Weights of a small contrastive image-text model.
Model: encoder norm groupnorm, encoder activation leaky_relu, encoder widths [64, 112, 192], text encoder width 128.
Rows from block 10 of the image encoder of a small contrastive image-text model, named by matrix and row number. Rows with one number belong to one channel. Each number is 128 + 24 x the weight over its row's rms, rounded and kept within 0 to 255. All counts start at 0. Numbers have three digits each.
After each channel's rows are labels from the 100 images, of 14976, where the channel reaches its highest value: "responds to" is what is common among them; "colour at peak" is the nearest of a few named colours to the mean colour under the peak. Only what is clearly more common there than usual is listed. The data: rendered rooms with furniture.
# convs0: first 3x3 conv (encoder.blocks.10.convs.0.weight, 112x112x3x3, each kernel summed), inputs 0-111
# convs1: second 3x3 conv (encoder.blocks.10.convs.1.weight, 112x112x3x3, transposed, each kernel summed), outputs 0-111

convs0.10:121143099140136137116125131141139130090119134120124143096136119079138128168146126130136128141126171159100135150121115126062133156136128093018125123122138142096131133164120149134123134048101128136127146147136114130116133099122205116083155136150124110113094117103138128114142119133128130175114118137132141160138152140153131139167133128133
convs1.10:150144113115126133106150113139150141138143139135134195136100143111152133145139137079140114091118110113126109128125134115082133116107142098052122133154141130134199113145127172111129167055112118123128079155151140075122107109101106127129145218119144165120116123141107118124130112129126109101125123129118122134135104127110135137135136117143
responds to: lamp
colour at peak: red

convs0.2:071161160138126133135088143139132123175112181144112117082140097138149124122122136110099140173140118127103109149108125138113124119108143126129139096101151176136095160141099131095129104151084137098111099123101112147134111144137104098152135138169127097131136139136170121062144138142108134155132121112093134111131133170207125152139118158122
convs1.2:120113122171166122118111136134123131136092126112162123062169096117143107142085089138164108130106168133096119142108129143119126132090155131109116110166126099126142105149122095089106133151116084163092095140137127122167110122099140112097143114131150146095097101110141126089143156131167142115125073100128134094079117126119112138138074129144
responds to: flower; largest object: flower
colour at peak: brown

convs0.54:095128106122100121134130130144128126143144046141159148085140097168100151123108126097074105137142134154103118070122134122084152100133124167142124111141135139132123132119130146108123143161138147162136117130143108088123151096151117129098144184107153106126159159104140145127159144161070109124169116164118120131113165130096117138135167146134
convs1.54:131169200141111121157103114157119147119154143136148145127103104113124115136076135121150135155136144122081123126135141170067113157156146151117170149115075135144112130124136116101127141165098119131136134126125121159104139105191118156089114123107119116152167103130132124072161168129095125145131112147128144115147112162180120105109119122132
responds to: flower; largest object: flower; count: one
colour at peak: brown

convs0.21:103174081135124111149152120138122174133138091117143140144122090151076159130181116110094091098121129120142126092154155104129134122118106119107117123099139140132131115133147161144129129134125155141150139063122128146156139073131158179144170126141130073131154149106089173115110107158142133113142066137159119124113129157102130122137137114122
convs1.21:143151138119198152156128188218165128148136105123154147135128103121092152111096133131116153139103134152127142118131097120128120162125155138104126139113139148111101167121128127154127141153158118096117120096140120172139143152129118116117137143122119117126124151078180151111107166143096087160131124107121153166113164130128114113158120111169
responds to: window; count: zero
colour at peak: white

convs0.104:115143089158135111126123163114134125152123092177120105111149124117103116132163132115130108101114108152146130049113119143123114159120167149107158105130166122153130171131155139163138114083118128183149131073082144139159156140108068135125147101129111118134121145121129105123120110122095130132187110154149143116088125157158136131100112139125
convs1.104:135104113108134148119155145142118117122128146115137147098118135167100152123148133141130133152134147129106101152165137113143126143195139131145097127144107160129104159131182175070150154151102131124110135159126138149131090131136140135159142134157126066093126134149137150162114195148155093149091140152153121146132167144127116137155176128176
responds to: lamp; largest object: lamp
colour at peak: green

convs0.48:099135115104111100124120147111173129152132102118116123098147125131118140086123114123090136166084110133119142156139147079104121152091139140133160134146144122128125210150141167092108073151116143125108124152133092140120125187127143154152129129103148099140123105139120102135173115138098155074114187164150119152104144114113125135141126108128
convs1.48:128108146111108102095149106142140133122121107132121116152137102133161126153133160082121141140159211165112160105154165164163116135077114149142148088107138128166144118130133138148165111169137142140137107110146134159086171127139154134111123111159117116074147149095159115143143114105110101160133130108141116168137088152165103125127150130131
responds to: lamp; flower
colour at peak: brown

convs0.109:095150102134185133126093140152124209131160123128118101109155125096112100126124156149092139120157088143147144110157131106145101142135119135127149100114116171132136157101126123132111190163124143098105128125131143101087137131108152177105079117138166120108150120068122149098144124128142129100162099102143121107117138103157118119154132119132
convs1.109:134134155147143182115138160176131146124117129135178082152136101114146128153109135142138115113113092149135158181103128152147088134139144142126130152164129108089102139107124114121109140111140111148138123129122162122116137103126167090150088123157130150146141111150128136138146118186221131139137155148114147111098110175170150144101137111133
responds to: flower; robot; largest object: robot
colour at peak: brown

convs0.55:109145194123110185126127122113137115120121122128130110123153136121103107102091109108101130099092162142129157138156080113107132101137103145159102172154141162136098122160111123124121088109184122141119137126079113113092187111141080136146142155130159165110155138134162075143155139132137119129122112106167116124128105118119129130152148155103
convs1.55:065093118131128106135150121127142147146081148129107096165117132152136118091150127165088129135098093107128112105140149136091144118088075149101141141131125117128120097097131135146139069084125153118155140137113132081126138143119151152076090079154155090145141100129155135091120117106136152126098147106159142120123148109098153125134094117115
responds to: chair; table; largest object: chair
colour at peak: black

convs0.18:114103123142129139125114152125129131114085094150161153157078123170125126105182106127108126106088115136096110153143094115124131109138136129127117132145167121127138119111120112175097142135161137127137103122131132110134109166119128016148132148125145170168127102164121119128113119096100119112110148146205133133117159136116126129138147144136
convs1.18:134113108151113123178136089139160097140176112142119109141140137131111140123135143125127129133145147149143146122086097125145116125163180140169100151110099138124162106126154114154150167107072110130107146117106149133168074144115108098126121103151115162117118167148145106152129147175126166189146117146113157142093124148131150132182135148101
responds to: door; count: zero
colour at peak: white

convs0.98:144162105118149142131120141137135142171132125125129141116137109119089110142155138114072169119125150158127116158163091150118113135115105133130110109138146158146096143121129130116115095132182114116142117119104132159114128138127131106141143182171077059137139149105109115128109128175146108084099049124146121155126157129074125139131141160118
convs1.98:103183131177176149177173131162145131124148157133079133126131106125112113120139119121119135143138145141094108139086120117131117142148089106127166181063128153122150123137138127150121148136166125131118139112133095152120101099079129103118135107146117155130112127115138128072127138132153133163117082106120151129085141133102184138130105097139
responds to: window; count: zero
colour at peak: white